config.yaml
crop_scale_min: 0.8
translate: 0.06
qk_norm: true
layer_scale_init: 1.0
inner_norm: false
num_experts: 16
layers: 12
loss: "cross_entropy"
residual_init: "none"
orthogonalizer: "polar_express"
adamw_lr_other_params: 0.0011
grad_clip: 1.0
batch_size: 256
warmup_steps: 690
Rows from block 5 of a small image classifier, named by matrix and row number. Rows with one number within an expert belong to one neuron, the router's apart. Each number is 500 + 50 x the weight over its row's rms, rounded and kept within 0 to 999. All counts start at 0. Numbers have three digits each. After the name is the row's rms in percent of the matrix's.
Before each expert's rows are labels from the 100 images, of 14848, where the router gives the expert most weight on average: "strongest on" is what is common among them. Only what is clearly more common there than usual is listed. The data: rendered made-up planets. In brackets: how many of the 100, against the usual share in percent.
# router: router (model.blocks.5.mlp.router.weight, 16x192, trained with AdamW), inputs 128-191
# gate: expert gate (model.blocks.5.mlp.gate, 16x96x192), inputs 128-191
# up: expert up (model.blocks.5.mlp.up, 16x96x192), inputs 128-191
# down: expert down (model.blocks.5.mlp.down, 16x192x96, transposed), outputs 128-191

# expert 15
strongest on: moons: three (97 vs 24.9); rings (65 vs 33.7)
router.15 094:455549519484493517467545504438554561579519521545556557499459513513497465424450481564474514542424490499471545500493515544502497479512473468535471517559480544452430576459619529505452535474552462
gate.0 125:506508475539578463468466532471545336482522537385537429421597443438524540534536519500442460472447517494536481476468409545530515445570526552514513458482538483479503470474597587417563525510547478
up.0 124:435450509546552457363514567497521419463581466405517492489513525462472494462529521443544482516502488536484443545474453484521439523543476520463392503508479444486597541508513488454471496455536471
down.0 131:511492496491500513550511479529477460477463492558462552524513493559541524477588488451457463423486434461490622567509553509530523445506628484635522409441501450478494516356495534512438573550564548
gate.1 199:478501489523511474454477534500456444470431484401461514487500394499526483555479526458431454440497490465511472506528537504520479427500579506550476506477495536515525503393529617503513450566488541
up.1 217:539513512471485524574478495501531607511544487636538474518516599523518517439491478539593545528528520546489531531460428500482566593488402497439536519541487467493457483609465408497477556438493427
down.1 184:472594529526543527533423550539550610488597546583533509527511532456484515463499472558497488551461509521485540586482471434466495643503633437414498448484406569411488466491501486550478577483435442
gate.2 097:417535472381551504494508466485501400588441571455476490471606454502491496477469489502430520512439489500484430480450561575585369483524439516445457463498522601475501484486543524549575488503478478
up.2 089:590496465582464499562521503533453544427538502557518475557396490535535488579487506515483445461588447463457467487495415436435573530400531413528476477514481379503526477444432475444480490560478568
down.2 094:514517512396464524484502458560586488483525582587527520499523563434402477537513501519491516450499574588613475619448540593551436559553528526502524510506379444424514400536545486516482553458528467

# expert 2
strongest on: moons: zero (64 vs 25.2); ocean world (35 vs 14.4)
router.2 096:462564510440520490442566511430528586538520506535550571506458538534534517454388420526515545547481496535453558563548529586469487465547549519523498520578465537469421566474602535482451554462563464
gate.0 120:519471516493597516447457504591504605553493478437598463506513488435497472514525507454556488535544563495488471459512529480526518617377582473526474458494515435560521336505500500350500481555489469
up.0 109:474496490578412468497515527409547469476506457560398524490500538532527536455531557555431530455482455457557540527496480500500489386573517509469576508446420602485467643450557557625497500486474489
down.0 110:542475454502533589492483455472389488469418529470460579546649487562467474437464492481560533541475543453491572539466537511539509454477558524453582447509566473414544491487559472424585571440463414
gate.1 120:572546592523577459526541415498461434495513519597542497504519509459493467499488520526558511443472418436547496422495474455495487488521463496447525479487633486484532485489507549392518480533441540
up.1 095:452547546544503514475547492465523639484522481494479563534527610529493481397526459570561508496513507455503563457546495474386487489465487437530404549491474496434549519540536597571447502445527455
down.1 099:575553445499467501478554436447504444430499557565485461485458459498558519489503552530640536528498544550468550482525536481485535567461520365505457434577501508467460527546439486389528512528449455
gate.2 087:515496522460531528484458474462493544539520458488548498491538377511519487497382533547531591502507513524500560549506425571490490552467470411526505459527496454534493512479408515495439469519488541
up.2 088:449483520502411526493469513551479386456488542525495520543547507443463539557500505508525444463500528471455493454485507468476464483538598506469439531536479552508522444419643523554509529522575546
down.2 100:548500457511486533504480495558453561497479540483539475554393410419442448506533455438511482463537481497529525422419468529454559482501454520595606476470512515403527477476522589534501494489468528

# expert 8
strongest on: moons: three (91 vs 24.9)
router.8 099:458582512443495503468579545455568541510492560530574555500483505539518459455475384516493550550445474563475525527479487539487481457498549495525484525534480540461443573420565551512442529520565521
gate.0 117:431584496513498492461491537471433411542528470566459480478515510446561426488487463463529548547505440546479477478513409473461434522509501483485504567565522529515445517497497398448569395496509386
up.0 110:461522563526568533538471466566489510547537526554514499566466480480387414514631440522532492550465500522427579524567370483486432487549542470483518576503437466449477411464531418459470516468544467
down.0 127:514560563639511443428495519530562414465493492541500510439566523534512555388496476500587445525471476472463425526560470513519522491569575387426480451494534564467480498566516568480512515550508563
gate.1 057:394507577578440607491459484438465482425556374440473445499476507454523601516515467511543543524475476494519534408510454463496495494522490521518537435572451494505448516611453407518533374493490456
up.1 056:456552540539473507477499533486505544493586397397464409492517478512482561499413463492469548553449476492526444439480444485517434507584514530466529487610488464449501432643507463456499429491472421
down.1 056:588531576542492543519429519530503460427513462412563537512435415485489516417434486447451479500481497464507511565467424506588559511481604515532403520522516539605468546510416512550582471469523498
gate.2 015:551465529532469367396456425479491542566477454484538451456508491540387461523484508574450465529549549508379427502448505448550404455394441524496582445475531514535624636458444541491586490499525522
up.2 016:484474516489537580548574476485474471529474525553553536403434483490503525477574509443567452555492513468488490432444478404417602480531460465484457386520466423551451471511466488539543485462354481
down.2 015:521437537479483472549473454473504616523515452583481494565531467503417468435412536511492510536540441597392480526559495541367489493506420499578446458506554498485469445523499634565452552558459571

# expert 11
strongest on: moons: zero (100 vs 25.2); crescent (70 vs 24.5)
router.11 091:482556509444565518471621541423540587523553501538524580509484519528543502458489417515556572542494549558513528470516560553502470558474497524520473566535513592447485516423596485494455506539490456
gate.0 013:507537561487497487505602481525509563580450496483449540571453382483480506518455579537444490539438516485463404585495451479569482558549436546546503534505446474523497454460467521461551548531405554
up.0 012:504560501461506525525484497511530576502513565484483448446461497577442428529482496460547528613409485521486414575556468551499546539480490493582467515518498556483523438462483521489457480535337566
down.0 014:435556475459437492535509448531493464521548611366458558366501470572544508538459506523539512475503512477524477589532443508433473470548559406584460480557461550505500508498485479506492496472450533
gate.1 059:509441510404473485597539471502517475503539454506462449411529514493518487476449519517559463565499526434447417563535392558485588495482466474510584579567492543434468536455577483538424497459604485
up.1 054:520515594548511568423558548513522491571526574482567457561467506521494483545419464499447455513479457537441480466454498462461487527543551502449400485536506444461338442524595502531498540481502430
down.1 058:417574516485530457570553502530573472485510496456557384444486492456472484485496416488557493450526556504451485482482437534567588495464581540495461472518528537392526488412439530576530571552476459
gate.2 012:388581546469527467554434524502547591549468456488584478429428513470418476430500522561500558390533464466435518417587448464563454456513525538534499500584507479455494520497516477538401488344496387
up.2 012:494452557465522444535451473467528577570522510553513423523469484533521484540475448509506510485408433559463517514479407420516379516455483523520493491603543521554484425486456509585446549490557513
down.2 013:544457433407475438504622357488526569539472617516553427501580563530496523599428435498519595515456483556481521523463469496512563486495491478465427568507509436514534497539442533436579432543435490

# expert 5
strongest on: moons: three (100 vs 24.9); full (51 vs 25.3); desert world (33 vs 13.8)
router.5 089:501529523453533468494551524425543603562547531527571530524509519506542538482512463510516547500488470499567513503511515493485527488502459529477487528568449540418484557423618602513420563484572514
gate.0 115:446527526509547464519514590470580466567573475542413457482585466473381455470526625590506526505526542486464428485556447547470506559462503491582442502519361545469513481473513461532493471534505434
up.0 119:584468488434437419506483472493453539419491511442587566541450461511644541573470386408476481497462391531508557506445528480566481478512507504402562442509631484569495460467494545465510541494488534
down.0 110:494540464481571471545471470427510632546428500488477428496477486481506506439459518501544531532561489553552529492446507524518541500468503600443527560504498518485442506448592499559485517525537472
gate.1 148:510472458559553487493480536430473522507525436504443534494455456479579586567521658521489518400506512498470484475491486520491464525476508498471509516417543476530501460447436502611488539477523481
up.1 156:534497482576573482539474514350458513464524434472452513492462438474632518608483605502476474428473485498473479492502477540517437546457528547480483533442561512508515500498483508598529529461516523
down.1 155:513490467483545476490578508437372535481451530498533480475359507569585512554557401486436553436495476501509424498459520486476454559443543496486448519494462414543478484513529506612501488577455521
gate.2 144:525504412476479550518549412512496454416459486591445533503434542459374460512489549515535493512556576511444489501528478534460464506449440550455480522489499452420535522479467507656456537510425528
up.2 131:559480446489508563487540414522518463409447467564422520523427535509384446541510571495521499482598533536473484531531529509462438524512419566454476470498481448401493524444460459665452533477464516
down.2 135:455448483544501562475459531544505350543510559477514499520477414444516497492537484481494555449471394483566506518440490471569555469500599446367450483466478518576471492466476493587610522597501477

# expert 1
strongest on: moons: three (100 vs 24.9); crescent (62 vs 24.5)
router.1 106:480523498450514486447646503467590523482537503501570606509484533550537482407441450533507551530445487548509524501504512538525475538538502500474517546550494548504460552415568538495471551491533452
gate.0 099:517480507537492535513458439482498566624436448459496562487558475433433495438507553515486471468541538371493595552575418514486554549513571487502497429468452494526540546521480541381547462514482499
up.0 100:536508501537489509503514451442565505536438430473443531540534430462445458467496515528539465476541542399551567606543364527530569524481577482455530411429499467519566552531411533413581463509448519
down.0 105:566512580480479404469490445448466492495586459504494553532496449482528517486451449422564499522404556484424579551427438500465490507548555514550544552554550506561540510487564526460522529452494435
gate.1 120:503524529475576535554473460535503424538573512382556508461498570537440467547562509564411525442508430481483521490475547467530558449454415553499486474435545456534488455545492501541538457487473497
up.1 122:519536405543475488382561521431484548358423569497464465533536434452504506523515489426504468488462535517560497549437508530473552521535571575492540544560533524555495574508496476490598470461482474
down.1 122:438545470494588520522487526495522602408454582557500474538473545531489498471489387542557529511542484516505532490510487501379450502524485517510505526539473474496506552608612555464507463466451429
gate.2 215:586470481497455512483534533460459465486650488535555622497420542595657487520538430518480527458453571513464604514538466437489508613514456476494462475444467428466509438430506471553461508531494415
up.2 207:553481456517450517508513473504464528518584499533551611515427486619653540544529436502448578483464554479426615476551466445515539563550478493484428468450510400502482445465539491574491521532479423
down.2 129:547576517559490469493435527500490406494454487555476461505556484456456589473429481558453532538477448516462476450502478508544483483494506471443515531482457496539446479475550498377495513487467417

# expert 0
strongest on: moons: two (93 vs 25); crescent (70 vs 24.5); ocean world (39 vs 14.4)
router.0 099:441585449459506485450602498518532547575515510558533544514522518520517496434459469502461536547458521513480497547499504536457434473548518543536464522536534583498446575387593534516452516512527560
gate.0 102:462517514539578536486453482575423484398513485464517469417481503554535554555529485523456429553503493494504482544479489504505581437525516477503538467476527497424541457574455509467602406452556574
up.0 102:560557448517506544472572516534488550433541585411554501504548524542469462504581555542427504536553506488529482494441494546517586410530470555417481420502473565602452380494522452477471452475615544
down.0 108:472480549401512499384493509492610482533449436612477530523503590511505543452535446503589451376480485439572459565478536553598495484442535540477514507464576544441548510496410574493442472454570425
gate.1 144:508469532544493489446434564466516474567585405367485517445481418500565541555481492483444505480440423530452432465540462496582492460455562434592426480458528429460508479384523553613451423587514568
up.1 140:515451554506490489473478539436469448508503357387455492467390479558555494558478509446453405501463456532460457536535445513556481493467569484597484497459582438440508493452472565656467480569514544
down.1 151:481500483556511523612504456533462480599515444455581471491434434538507499443539540448495449549512400524514475461521619501499399488502438511526457460474389511530583503472517555630547473661474512
gate.2 136:530477568478465473553456500468524456439508537481632502472610526552541519574461407542407468468597524509508537548467470528554543491509525457454469561557467448474559561493467471505513512444519567
up.2 139:450523629383431526545513390526541442560550486467558502536527521518505472551527394499386519420567513455503477543518351483577509487498553514511488557518455401512516504457481537519543592458573530
down.2 137:563462521592450516543435556447534539428456505492417474516541461504556487526520584454612480546554440561487507463436578522432465542502429550554482380442513558530529562542476480507501497561502528

# expert 13
strongest on: moons: two (64 vs 25); ocean world (35 vs 14.4)
router.13 107:483604499434484543475563486483596584555561528549542544458498554513497502463433468564513510563469499501474544499550543525494495486498541511497446539551473555451440550426565540524444526525521511
gate.0 062:417425591476478441558569528440467468539497587560389486508597493466540537473520525492504560465499474457490457489537411438530434588532482502461530478572479518545572566508547531385429464451569401
up.0 070:544506486500465527448515503524486440516488582447474504430471411552461439539469501406472531559476566541532491449518576510572459464564564528459516563472444532441479497459530503536530438480538584
down.0 075:549398582444517524475504475540482409528460443414424477588439515441537535353446459588416533439520518473544564505528395417478538485584555498493463560449511575537516540431499428558516479499425426
gate.1 048:500481431461490554522538468549558496497543455413506597445555472469412455426577496491515551545474626498494498509489521484413462529542578517566533538516537516355455544523447465456547490551624579
up.1 055:545485446441467548574494469521483490461462521444453447445480507508479507582385563460515600457532574581496496534529481512542528473379425601465436471547534534506577498486446513470414480530447462
down.1 065:474535499422504535491482460525499535591465593536465456528554501564556496503497537424388556427516575565596477606567634485588510497380485515452488531421519478448550465563445524529450595472442471
gate.2 103:479547455497564437552499516481569430519551515473483417500502460571445440486457503493496531508468623493521349407457545494498470485460526514417427510408558596512467480534449588465565449442551452
up.2 096:543394431470547530509532546545521466467555511404570404475490581470492517589527562572561477495561497475515622487455482473555545489543569474467455400434608555487498503465563553467514585530472439
down.2 097:511527563501483472489484469425564516439575446509430585501489455541478459565490492499504396503515523526439527504594525578555466492449455492451608546491517455484546569550515569555415407477542455

# expert 12
strongest on: rings (68 vs 33.7)
router.12 096:515530519458443537475594490460549549564497513527590563470438524492532435432456410540542534460512517480471549550475527528509494476560557512529520519526503565502453531478579525484448491499477483
gate.0 087:532535526521441411452536515421522504513484449452508442531521586461557458508422435546431546473587556480475436500404507512560527490557475461532522454551502596564434479594550543566536501503441507
up.0 093:514549544504459446477536460403466455575430402457482478500538583422582467515482510585453489488607491516421443486400529491483545512522407548565539494527520548558473471551527554522532459516425477
down.0 086:514503476480437535590481487516428532622429465476488456509535624459535550527557561494574450469525480547535434491504484449488438524468465540575653509446438567513516465504511559498394458527461502
gate.1 088:500501517433583481477446497440441387511569562462534500456498511527471545499547553488461529560412533479529493529484561399453477548449576444478531439505485557525499490484550515530559367471572500
up.1 082:484553490534462408509531535483462579438462508518465446509405530469472491526504457490572488460524496514497564507569501512522485476551494602513544549478466453435449523497532431574485588595541519
down.1 081:467441550600537461488466480456490461497461537451514523470522414489507535554484457498431482448602467519469512450557443497572512532460510462454460447450393505521492581463450559476517493498509580
gate.2 028:553474457422506530530550419462482434471449443500575516500593500407468556480501533478630546474496435531598520432583450446488396541505517434509486567461454446474518439576440445479435439474511568
up.2 026:469448521536440513459514466444582468532454500481517487504453455475542575497496464542548454475517509549459553516472411487541564572522480569462508501520557505412424494446457453495435540518529385
down.2 026:571517561512492488415562473513423512458586569612485495543520576491614490465495563556505558529411580511453409618513542573493410541441574593421491498566546489429501492478529461505486507472431501

# expert 4
strongest on: moons: one (61 vs 24.9)
router.4 109:478578492426508489503624499464573524521515480609577511449501513591503471456456471545487539550448552516530492523523512543422509539546466508548528538554467514493471537466568526520462570517532487
gate.0 104:577495488536564515471567431443578531507533495448588544471552480598529544521531473485466437527472544483505474442530577452505504473449590451510511485402460522535466454505515467423552413571567457
up.0 114:491475469504505505470622515458541480524519528480550564421485500628574509544545481456492499569505535524562499412500562423551503517454491464471531567380536525505444479557552465533505379533560468
down.0 111:518523458389471546549609473489453445559431575537486537487596458550424522499539487502461597468528654419532450506582507506477435539497538480448489558538518519508497493501454447460596572444423414
gate.1 091:468497483537560495462435512572574520378578508495611636508513466482550580443515538515444403488496475476491434504379532473539563560505465505437482569485498481521441549491467519422540415624510481
up.1 104:457486475511553525526530554436492445504458458513488512511483502492517524465484509587536496487475473497510527421495451352590500520476426474512516518525414511501523475542578473517454547532480441
down.1 115:549577477494592557469476522429492482474458461531494522463490512452484558466457412563474546382533540538418472576509471443522494474500512593500485543540489481487454543485536514572499415498562506
gate.2 094:549447595454549467484580456424450504513463451435591549450442487456485423531521538381524534494498422431528475495589509456505518438466589479495586499493570516498571583455452580499543495517546580
up.2 098:453469535466561498527605491471507518476503496433569481490462464441478503527567436375499511438514489441480594515552551452442493426529541541572488498476472523586520587378534567494547459548532625
down.2 097:455498517545480484555481566468536428492471517497553525470487528550501477480511514616496495572549469573476569506555573583445561477523465460502469493424477519625461556537497509511486443416457507

# expert 7
strongest on: moons: three (100 vs 24.9)
router.7 101:492546485454495495473612485445562557526493535538537618488516524567516477484453461538504507520428491540518518518516497477478450455477562518507489535511524526455428614463593528438463526497503547
gate.0 108:508515565428499412550500414468488434445486552494406489432535563568483493396498452490560467391514553475572524506526482533455578534576442510455447493523506579495447439553556594457488542474533430
up.0 094:467459429569410529500576508484483643632452442508470478551494528479601553572480539579544486496595493498485419417516441490461510444440503501572503510485484420571462525445498404532438576517413517
down.0 108:496489544541477485527478410470525512559611549477485483469523561477527510422554526461405474493543532444515506514538518506532491548500527405512443456410410488515482480564500577493478546452470461
gate.1 059:567570503467442548403503513423560462561557527508444449437524441581468435430536504502535486597483503428490520560530465543540479449573515404537577585516396510502433513450451527438603480504500487
up.1 058:582597475568528503459493532444414504503468540481526463532454483518588531504528501514493532546488486591562482454492495451522517567475515503512518550509498514573478448518395512536536461511503460
down.1 065:661395478543530520529476505559527519441509519539472610442507490444423514501524501578522420439579462514446532539445590512421557498503560418418529486517512490503395574598546447526452536510537507
gate.2 019:576596557578548495584482454530468549545593543549456558430438397515400521548559590552454475540482444472496458500593501479483583515534570544482568537413502532629482513451540632423472453595542410
up.2 018:559426462512437506513539493526457492489489586543547431530580472506474493523531445508411510411531481501522473505520488472516529438530465554494492541487527449517485495417447450476584451561559545
down.2 019:461494476553424456580503514586456508518636631433500514505458427483518520606521493524454526504564551493458432473499495543523426406499488554569543464521564439486571486519538496447577478456524477

# expert 9
strongest on: rings (86 vs 33.7)
router.9 094:442537477469485511496583570452594516524510526572594607519450510513540493432492471533526513511472468538483592459527577440467511528558501510450535515467503599478467546488608571494463510547565493
gate.0 097:514413424544462455533493548555566468400498499427524444485460490450538447525485504623420522495529483558588462486519491587477506523541477449438437526569513420494556440561554576493531526443480476
up.0 102:584414419526519459494484516494558453436519474497565424487474489458560491478536495560453495548513441519513467524486524525513463535546488493479440516509465416551577465555536494473570498485455479
down.0 108:453518492455522463455506543457513580407427525491503544441514464505480429547513547374527502467459506466580462484517553471539430489527489473565559535543512575445469518518554533425535462511555496
gate.1 176:462543537547456512578468559506405532593514461516511440539552556369486446407503438515508518496496600491465495382511497508461477568502473440553544593538375545540506486433521481554406463531411524
up.1 188:481526535527437502534485583458431542611514488486485466543545525387445451402492434515487555472545575458445522448530503560419511546522498441544546575578393531500450493432526485534414485550420503
down.1 178:551494521415517476538479552413577480627526407465516514482562560484428443492444416480563459476467607506493471500550460461537537411504591480564511536571561462549501485554458507402479524508569523
gate.2 034:462491467522485470575441528527416467557526399543527484533517524553455573588546493375498512469480298460544471556502508536492510482440492546518544503503498498500538588462498474439529505488466551
up.2 030:469543485552508496570492501531467524483548461503499538465476507495433566504579518389550536503463449437533470595551549518449502479394451556429522580546506561455498631497507498341510566505532538
down.2 034:580585500474499514383435505512534528500433479491462496422515481560516556494548512467473503401445544457543574475521462438564558444496572438510455447548563479538499518558527510416560461517401541

# expert 6
strongest on: moons: zero (61 vs 25.2); gibbous (53 vs 25.4)
router.6 096:449583506440503528488632489483548580546527531564496564445517538556512499441498431536518500517473509525519500483518489543473462515518527493518459546520468562443462541421615561505430516455544538
gate.0 081:524488414436495434436499565523567426501473439483500560488577535459566509473404495541408453509436586592484495560581491464437367572486522525465475461535492552526485516423528533567584484523496498
up.0 079:511513506449529484502549456578566505487595514583542439553457564545472503484552463484477501474556404505414557456445518485493507521523442515564491386415555518524459470500438478561406573466417546
down.0 095:449486449490477477498494507521535505438506576496471531572568435421477532503484571588461485500488584549541473536441553423529472528564491510528587470568534486561539424547512516536473529507558483
gate.1 065:538497521578486549473484482522501517501540518536479426441548521525456494444523519494469508645469422562479549453562502628469463468438444447519518466538571473545512498501543498498538508546396423
up.1 059:559516519531467538605533490521480524480481498457486546522446475504601468510504578531533620478503474559397527517507464540508509431434501643470507471487582444390523501570467521449465510578474563
down.1 061:481542479484483481533456512512505458471449541456476491477488377483570490435442536441479569555462417484480575527513562555422503543519383434547458455534459527485446534497443550405507509546452428
gate.2 119:441453524463498470420452534553466549491442528429492443551529520515511455430540471500536456477356493562546573577534553513517454528487588499574550539539488524536466526528466511465496410359490557
up.2 127:434413505573472491495475531526417494498540412487480402483461520455526532494484558476475512549502535533452510476454539475512486516461497454544547573453536503446449487497525547477457430375456479
down.2 123:527492474504595354484559469545476535529475489544466495435446489472495496507554492585483486442598451565531427491531459553456508497489578552538376532463469488548601534517387449484478594537523539

# expert 3
strongest on: moons: zero (86 vs 25.2); crescent (49 vs 24.5); ocean world (43 vs 14.4)
router.3 096:465585459468472539473598558469581563541529538549586584503501533559514510456533491519503518466469473542500500504521535558495458492507535514470533487487472521456467546468541502510431561536533510
gate.0 156:523459552501568371543500532431468482423459564492489420496536563553531465539503453560516485459519483520523510512531389468507533602482586420528543481543451482395453500594445521391495499500478520
up.0 154:479568469494481603467499468548526501567548426524510529527508452466491551455543564445486556562481481465470472482457577497513470418449443533461465518463589538575556496425545511526509488476503474
down.0 145:573464540507491387467552557415490549462367539527447471487451481507497436524416465499493555399485595470497482581478581507541578507520577451497513516562510529436446564523552409566467487427434451
gate.1 121:560479454495491493477536569442538441435461626528515546509529443632458452576436515516450532398480521539523525514453514578459419563603508538541452474530463449501516607566496480476526466516458487
up.1 114:498552458480521518460603511507644453539399593606477510594472432563560479454478490457542456428550474439550509639571484526449470462494473508499516481483436505464551534405492516473526602557481562
down.1 112:512472402470509513482592488619574496454457475537556437495479485546461531596490569450470568571524543552518539489530553472551574485437489586497462496484536569498545531521477490532365458427556453
gate.2 113:485604542482526539569399514503424476505568492530449507551491496539464504581491517510567555484447395493482515480416523518470389539542488486397532498444608418559565502552536452469547470487523367
up.2 110:497481503549518353531458541593520447443411531593500448462475419448523533412560536440526508530500464509520391543595493452492549477474493406558468462506451534474463415513478512483553480558523603
down.2 105:567524514454460464558545612558567525504572531432507446437368460473528558587392430524439479503458590500383524533412445456483499536459528460503431513529460512598533482449407522607456504468542459

# expert 14
strongest on: moons: one (100 vs 24.9); crescent (63 vs 24.5); ocean world (38 vs 14.4)
router.14 122:441550500438513518471602536471576578533550561553548576496523553542494493468432487529555508503507459510485470525509500529405470504508479493472507517537495569474470520465564539469438522513528487
gate.0 126:562469533555525419490494564519404501459459575557448547447487507588477499568465416417507491516409557444555556500519514472598558525459539449463531559463473508497552494568563521590532508412511560
up.0 123:392550453410460514463527493472610481432463464494503385570511555472461498513517516519516542511501493552441499512494564569474487514534520497561520427510539500458449501395385495490416546663468431
down.0 117:566391446539511521503602577434455510507507550447554445493424568423496555595436549589532584488443574573419507512448566459523464553578449454530443427526543471534523507424504479510536562405497504
gate.1 087:550515458520565435535544491498493388428446513428556481555519609562501396458517439453584515405389438508464599450511541477532459467542479484467459521505563525520465432477515480481468544527475474
up.1 088:520492395534501512447502577466486480456498529422514501430452533612525363499420486499618612452490407525551493366453541549484451498564514490546525423551514477509506568501579499472545454571512475
down.1 084:492491483486438461452529487493504553508466475436558477462540560550406465523477478457486533576463568548488532444469530496599411517497498563540417429524505493465530620535504524498479576563587531
gate.2 102:582511460581444525498487543487520380455562575499540495494541397513461452535527459536586544540452531513510529477446566415460538518460618378501525531477508509489507477491471540464554510530475523
up.2 104:467525520470516568433455499496536514392465499506468519500389582491419404458466549456481480536563507522501583542446476502541494457442474534571526488494543405502477522472557463530500532455551499
down.2 100:498490528438525552521546633510477495443587474455493504512564461528455420522474477581514522511531515525463490498443407498619513546419482473508490530445420435611451459430516511524518457341548487

# expert 10
strongest on: moons: two (96 vs 25)
router.10 099:456574456472554502505612481415543585564577495576580604467477541521547454459508472565546547491469559483454529500524538541455438541529536518495482473486517547508437542468572526502423515504547512
gate.0 064:441489520502479598606484489517548417518549483554515657490552512438462589549526490504585489493500461496499487452555480437530587527485529477556520411436455424521520491491533559474550591505499581
up.0 075:573493417504390502468503475461607559621480579470514490486497544579471441538493475382532465536375483505497491520502557439508405476542552441456512456508578487603479613533545552494480570475554506
down.0 080:504506555456457415520489484457589629459434460359552555459447576557542467548543446467411490453568558457480559542482425502575597513467504513594477576431459415567528467491507424494395470561461505
gate.1 080:513502482492509516487443500561525461533500510460574581547464513445384552506529542448405563506463382530439482389470507477508429452447434435545463407491490435478430505577464523554426520543405580
up.1 086:615492474450582548559428520525426484499419450456544478501445447546490618507489469474439545484356525524503464516521492471539475494507505533528452514539551469403463508514550573551453531607484525
down.1 081:486610499635510477491463629452396453563488509496501548459458514492513424457486473462499406414571544484478521485414600492494535412493561529469474465501520537513513561536503454569401524471536499
gate.2 083:447403492463526453418570514500504505433505458460499490453581521475433529462535474529488570501442542532505464443498512559539546383502478520467477506518444537392492485541463476472525524564520422
up.2 074:482516498536550488543550470487475537509524445553438505538443452496490527518498480500482527519506470442484539421457557438560406470428512439538532557442597539480631401500608489484481503524558494
down.2 079:500564559408480585538529519422503435513407525549458517493585515510527480527416609481454500461481547538497443502589555522424481385511511536568503579535490510502536543481481516509475485539530507